python train.py --arch="conformer" --model="CTC audio transcriber" --dataset="two synthetic voices taking turns or overlapping, over music, noise or silence" --train_examples=26041 --gain_aug_db=6 --time_shift_ms=50 --input="waveform_16khz" --tokenizer="char" --vocab_size=32 --norm="rmsnorm" --activation="gelu" --mlp_ratio=3 --head_dim=64 --fused_qkv=true --qk_norm=false --inner_norm=false --wave_strides=[5, 4, 4, 2] --subsampling=4 --layers=12 --width=192 --positions="sincos" --kernel_size=15 --init="kaiming_normal" --residual_init="none" --optimizer="normuon" --muon_scale="original" --lr=0.035 --momentum=0.95 --nesterov=true --orthogonalizer="newton_schulz_5" --adamw_lr_other_params=0.0018 --l1_shrink=0.01 --steps=3600 --batch_size=64 --epochs=8.8 --lr_schedule="step" --warmup_steps=360 --weight_decay=0.08 --adamw_weight_decay_other_params=0
Rows from block 6 of a small CTC audio transcriber, named by matrix and row number. Rows with one number belong to one neuron. Each number is 128 + 32 x the weight over its row's rms, rounded and kept within 0 to 255. All counts start at 0. Numbers have three digits each. After the name is the row's rms in percent of the matrix's.
After each neuron's rows are labels from the 100 clips, of 14976, where the neuron reaches its highest value: "strongest on" is what is common among them. Only what is clearly more common there than usual is listed. The data: two synthetic voices taking turns or overlapping, over music, noise or silence. In brackets: how many of the 100, against the usual share in percent.
# fc1: first MLP up (model.blocks.6.ff1.fc1.weight, 576x192), inputs 0-191
# fc2: first MLP down (model.blocks.6.ff1.fc2.weight, 192x576, transposed), outputs 0-191

fc1.286 097:148134134141120153115158132147112085132127129127135124149111119103138098121118146096128089126067125135121107120157140129137078071108147062128094129119123087124159099104057107110112084119178132135105130080158192128117124150129132216089124098127148147119146128056139136167135127125165123102128142139076128128158143139128171164083126071130125069122132155153065168128139064133098077152160113184128140132135131136081101136107062086128208127182128118159129077186126064126020107094057127034127101129161058095104144163092105082095182125133128185129114147094160150103167066130131089121
fc2.286 125:127210143131122091120128140068128126114129159127220157129146121138126170155188128126128128127123128120109154132083126129128126107125145128103126129131082126075142173134135129065128104140100198128189138086233231137103128123128145209126140193110128119131125129140128132192036198142145254169135125082129121131140122127166129119127124143132123126136133089176149129155131150110121132123123127127100153119126104133162129107134129119042146130129135127131074240208127134123096223130139124051123128119132128122128130100125141127126161129134165150162136128130125149178137149093128127136
strongest on: text has "cleaned" (31 vs 2.6); text has "quiet" (27 vs 2.4)

fc1.51 093:161125129117122113169126166110119107090130131218102095137142145162161134076101153126198134136121138110135130183161130097158053132152171127119167070183072098174100128165073166091128143102163136135100161108147079134131171134114132123124125175117115138194123173129095118088139164170179123132132076115100171152184220209132098048141120122134173091090134136124161097101114159111128126140124124170125103077184132180122107139136127131151125128100143125125115152120128182232126132137117085105123183143104104170127105120129103115093130077215078104095086119126128129079123157094136151182
fc2.51 075:131082127128155133087104115127128129096128128123128156076128128155185106128132129128198127116111104128121159129147131130196101128053127128126205089180128169112138089128128128126073119089169118129128118084143117128145128095128128232129126231051173109128211123136113127071131139128137128128128070128092128115128157128129127127102127135142184103089141062124122129128038128128132128130149128119133125048165127118128142130118158080124130128128128127129137113103161150185128053089182128128130134128139000000124128131133128145214121118180128146113128140129144128128128129128134129138
strongest on: text has "usual" (44 vs 2.4)

fc1.360 108:129166122155163134112145119102142139125127113160156144145069126128148174121088089109144154199093128128125131150192150040147162088189100151109186125116123068125173087109127118146145194142119144154132125077153116131148127159130134101088086121133123131115168139074088127094143128095129131128128171102108116150209122128124127178123149094133133160141159129119126124128151072129130157238126140138114136131170126140155160114126083120059131207120147138137124135132119085098135100127128149078086196107226128139098091195131128155051059123147114095099100109130122092008121127078130105118
fc2.360 111:096092144025099165125127148113042127110136127088136235112126110111118116108223113139120124187126090132069217127152134138063134106143128131191118142131128136133129133128122128129128156186146127141164172112152122128093146136098126137092124149125121077223127093082131146126109132131161127047129136130093128161135079138128127092155134128126109128118193117130127145160123050108114125255127105130136120132134103099133192068225134128145144128116134049134118140132126127153119128124128236121139132118141125130171129111135158127126123138125095129134127136081128134134102107108130166144
strongest on: text has "cleaned" (53 vs 2.6)

fc1.524 110:123104102142154127122136168151151128158142130129130130137133156137131043136173128126130128131056125088142145074114131145121182130113183138182093130153128145135123144176132122140113131104134134139200213098126050154128127123104124125075081130127130126173174122114127136127077088121116130146135124144101092128158087100158155123105111068159127114095074144227055153128152130108139157123170124119021152066120127109065128089193106187128184169152180125125098081100121125128163135109116155142139142142134099136241138078033109144128107136137129078110168119163124176119079147129138125130
fc2.524 074:125122218128132115132141129119128104128114129086125133128128155128114149133128127130129120126132080128120132086113127129121134127124191129128127106133117204127143128127134203126128115160135127144184128073161123124129126126071127097126128128092126132117131127121125115153055103134128118127126115127144127143129076129122093129127128052124135125197053135147132187127164134122128131130255119114129128129127083130086131127109127166138150129097123129128137122166128225128153129130128137131128128130125113129181129130014120128141110096149139082121239145128129129128000125133129123231
strongest on: text has "needs" (50 vs 2.8)

fc1.542 115:166145150121126124079129116127074132211113128124126191161131105135190127128130091130087129150107151176153105160110126068202115127124122147136132129128136125128149170087165103148134109168092155251128134128129110063129115133136126151086160174110128146136143117126150071127199114122101124184158082111127130116114144129107089126159143110091113115136116141129109135127086114165127118090125132223128111076127152159135129099143129140058116146153240131210148128126128061127151138095171108118085136134140123135128121130136147141109173152157143066125146123009126180172073048126129124128
fc2.542 134:127190123144091124143129129135120125137140129112128127132160082112098132094128067141109128116140136123143130086175117073136125182127085129119119143088130109128203207128140092111134143121108185128109095133125103141108128165129134140069152136129127096118129168133128133086127160102130146129096170128184172131077047128123000112143153107135097173080131194131071138136148112129106128035142151129151149062127132133104213108132130125126105126119126163126119131129131065135125138128133226126139115114142145195086123144153148122130125196151100132124120129009155221128089122113131137152
strongest on: text has "found" (58 vs 2.4)

fc1.292 109:124023144141129136101109139159129127128146085104128153130160133180082123127140107077150104104189128133061166082076131122144138151183137133141134095123177126105134134136120122127172124124114117121105115149086122075106117121133189119041132125132085096167153153128182180159135175187110165112077104209130139141120128128126135128160093129128140131095149129128096171114028143113122129003143132127154166114104193135008134137168136125111104086120128101123124110084104091155126128143129133047077131135109102114140130107135144029132129119133129131126128183096107170130142133126177141128
fc2.292 088:159124129128109146135118093113135111123130131146121099150124126127124098133153102122113140154156124123136033131125155014090145195119171105127134127092121174105130103067133147066062158117127164123107150141093128099129132139146252117077199128143138123185129143144119085137125125160121127129128125128000113234079123122127122118161129129131194185129135136129119121144206102150119159127116132121146138132102120128069058134131143120156127216143091132098127140104094130154091224114121124103056133163078097129119130138128131129113128132106147128141139174128137084136163127122148130125
strongest on: text has "sister" (50 vs 2.3)

fc1.234 105:147122151125134135119121133090122049069130121200128128082200120142130187188113131099156130100118102188129113134105078140125170131105128123118128130140123207087107124080112125062142146121172094148097163133112077110097068130115080084136019137154201083098150126117075110152138105075138189130111130149128122107099092142074072163110125140129070176137145128127157124129068134210126129097128130098119128093148123126075053122126116117131126129145136128174117117091133126110134158194123110145163114203171129153147190141128105085112193128100175130133101129126114130128085166085175094132
fc2.234 114:128160128063127173124149127129164128127128147173128135007147123130129130205128131128129107128138112126128128174171128153128151128104121125079131200134128162128135135129128128128135182074131129128135141128129120214144137125211128127129131128116187140128116104255115126128128156073153074126130128119130128130128188165132126202123128133076131070127135125171120157124132047195128120128128150128176129129043119129126053054152120144128117152151125128172133178128118131088128129125138118127112130129185216137127131123128082128215127129199133128133121129128158126125055128129124130128
strongest on: text has "usual" (95 vs 2.4)

fc1.441 106:108127123111129127184118110133104138138088114225144107112122134138125127116139114111135128227125158089129127000145126162130135146169140120142135130124151125131113044129135067078126124141157220163128122127140116133239142133166128129151128187107104131069125124055106128165105185142095128117134167126080101158231075152106141100078154126060115121171124129195083129122120133076048153147147122123102129115172129108189128114128087076145125134169189127130123126175130129098123145121119132129123126127077106133090128126098143131121140072113119089110127142138113180118129139162120118111
fc2.441 066:126136133124124115140128134165127129124099149109161122087129130135100086102117128079127112111110164128104163015138093148109163150125139041124124165139086093144121057136130076116162029130129205191127114174114113152163127113126108125119136127118128000135129143125131129130068116168128127123255135126145110128127131132137100086145170123129128155128127126135170125117050170119144219206137117147128128154123131120143113111128165145103125143123201184156128130135123130126128136128115172136127129212129175159114145128098087175194128163168125130129149112131130118126133135105075128148
strongest on: text has "needs" (49 vs 2.8); text has "holds" (30 vs 2.8)

fc1.248 083:116129148082200193177143130133127134056149103143111129130145136167110104128123178070101118119174157148146147109144117101155126161126119110128122137192115118157137126146083127143148129137160125135148115179127142133131174156123154144130128205116245118066108108115133188128128170178121131127128059146138069070138125140104117183115049170112124105128089067159137126134158210185128123123109082125122152145057127129127126151129154128150130128130052123101122126070137143142123118131157128076119146118100182127045128109130116155127128104164127216076177126225124187140114136130123173127
fc2.248 093:069129053051130125184170128128128095035128129124128128128128128128128128096128191128128135128128128127129128107159128128186121128128128123129179166130128128132128111128133128128128059114128128176090093134128128144128180127128128128128107249128162119105129128131128127128128128128128128128110076128128128128100128128128128129109011128148128000185131128145128128145128128156128128128106078128160128128163128134121140132109128128130109128208129128253199128149128128245128126127128128124092128128102128115128130129128128128189191128128128128019128128135128128130120128116117128021
strongest on: text has "village" (49 vs 2.6)

fc1.18 105:135127145123122128137140150128124128128124112127129145130141128119119128068170180128149129133135120140060127127134123116123136226136174121128148136008124113220130138127116049135066121106117128152120113159175126141161085203124170127144022109127132111171128077130145125120126138117101167160150127128126128128127123129130140133069164083123141218183123095137145114105069173121116151101128125091058085130205134131093153041126127232125105128122159158113047121088086141103193144170169136105121138075128120128093130128069136127127128104159100135128155115143116130157086128149109118123
fc2.18 067:102112116129145126099127091140126128131134111108127230131125171116118126126109151132129123119158132133127145128159112126103113141138128105137183143026129113175149112245127120108125132144144115224128160128186136096141126127113194133129097125132130135140116111133152132112034159093088141131133133187154184135128130114127117163094127096128164127194127129127127128127131147131136133119164128052128071127120206124141160169133126131121131242128139153161124155131135126144129128119154122152145255082155114147107117143149125184127118216144178119126117127098151129115017122133130102128
strongest on: text has "needs" (34 vs 2.8); text has "robot" (31 vs 2.5)

fc1.190 090:132086058121188099128102129128127102212154120126138132128128110133140100125038118102120157113084127131156155138142156134145160137148126132137150146126149185015129121124117128127125122144140163162129114184112114005185129088129133040122077157131128096137115126188144128126129128153106127181101127122101131110128110217075134156067111098117176071091121106128133145178128127127174171128131127120185104158154086145076092138080099121102102114128107138142127131176120126131153166128182200055145142211130128145135120151085128103160171174142107074138135103123130124135065096140099118115
fc2.190 049:184130128119082129129128128130128128195128128128128129129129123128128129199129128134128090128125128147128127155128128126140215128128069132179128216120125255076128025108124128043128128128128128127139128128127128128142128121128128128132128133128132100128131128158114228128128128128128127128128130128137128128128130165132127128046127128128125125102127128128120128128126128071128129128128128128129128173135073139060128126127180128136130172077129128136129128178091120128127128133129255077128255130062133122199057129128128128127127130126128128128171121129128089128061128128128128128
strongest on: text has "needs" (29 vs 2.8)

fc1.198 095:124150081108105120166154142235101136128116139125131136125062141031113118126152147125130213127123128112107121080117124074135074164162134172130181133186121144155186111136143108106121099094130137141129146140122130079101184128114083097128147108217129081179066062081119180130138140127117129147132082127119134194134149167145129129154157147118138111121108127068143108125029125144156181113131118109123122056107213100120075130049138161126127125126128115111147121162135127073149121145192185128128094139133091103208068139135127068132129163129121129158125124129129148083106099128129130143
fc2.198 079:128159127129079126116173140164113200130127170119128164128128113087129000003128077186128128163129129062132128128121128128130033128127133123159126129146124206128127128125128127128182000128125146140128128111128128107117168126128156128129128022128128123128130130127206128129128128125097128128125122128046102128128084128128128128133104128134128128128127025127077128128123128128116164131128202128201095044128141086110128133127127128128136128127091128132128132128127101152128128128125128129134131128142127042128122110128119129129195128128128138089128130128128129092130128124126125127
strongest on: text has "needs" (63 vs 2.8)

fc1.74 101:081134180088113045175144144132126195139085139151101130101177128125134093090068109118147112127163131116102119128160158187150114167127127118128193126109182147127125161140014086129051134119124167101163128082156132128136183136121128170148080104115137161105139139091167129122129088128094128127129150127128157172161136119070219211118123089134130160136116141143128156122091209174156113140126156122125092107121124075107126090166169156140135128071127185170112109123090142162113114198052131054184172147151127165053137103077136128124121144138113094106128122121133159132106125095129119125
fc2.74 092:073128126128150126125136128128140212120113129132130128097132128108118122123128128128128135128121128129124129120167130128129128128165119128119142128130128210128128138132110128181126125097089128128153128066127124115162159131128129099126128155129255131129133128138124127128119088127128123218187128126167166125128013129127128128134150128128124128225128072136131123213131128131203126128129101141142128132094128130070121128110128135113140089128126255116130123141136099159128000123141128127128186105106149124128129128164121127127128122212128128128131128128130129127085136135128128155
strongest on: text has "usual" (96 vs 2.4)

fc1.325 100:191100124115162131136124186160129074099203101129164169132137140140215150150149107107141099140140190118109139128123130149120107132130149101211113135115185099102154124130158127152127219129127123108121081125146194145147119127103179098106147167085101138108160098130208128109157157144093128103129147128003138118056206083126118157131128158111115172126147135123107167130128134128046131108129168104099155125134130123078141133149129106106101123160153121186155121128134122163133124124124189140146117128094187126115042124138123019123130147104123107145194089094153123188133151130117144148
fc2.325 107:129123129123114106128172175137127140186139141120126176112177176136207115083121128155129118129180128114143131197116128044142104129111132127178130128128114129061149131122183125113091187128118106129103074097180132130119106132232195164130161225135039137129101072165137122128116032118103139069128133119134111137107120120127089133128147120081138126165078140105170099188157082157158129111128131177130058124123128099157134134110106121127124128027158051149111139155128063120151135156166112128129123121128127127104091128093129122121086172132150136159118147063161140125137148089128074142
strongest on: text has "sister" (86 vs 2.3)

fc1.188 098:162094138165111086086184132084111129133142111154099129126142158130128124141157096128176150069127122083065104135098151125130156161110120123130133122107134138134134116169136138132080162128124128132141062126113125128203124125109144127156121103107101121109068142080199111128128131133117174174118091159123162190140148129124141110131155060109137055111164138126127021128123030122131193144084145162128129224090150129121140058092141066128128187063127098184115161125113129103127130062121125170049126129135137137131148129110047140125102151175108142128089114126110136127120055121127132220
fc2.188 045:128129121127113129128131130128124128128126128160128127139157130122127247128186117255127130128126089103083137125129128157127128128128128127243255083128143142128128128141127118128128128128085128067128127128128126158127134129128128125128128135068128128123128129126122128128128078132173158121128128142130169126128108129130128113126128112128128128124062126120049097129097080129140127112084128128128098136128126135128128128140082128105128129128128014125122128126114122129136129120099128136058128075128126181129136132128013128155128139128116131129127127121128128126128076128165128235
strongest on: text has "village" (65 vs 2.6)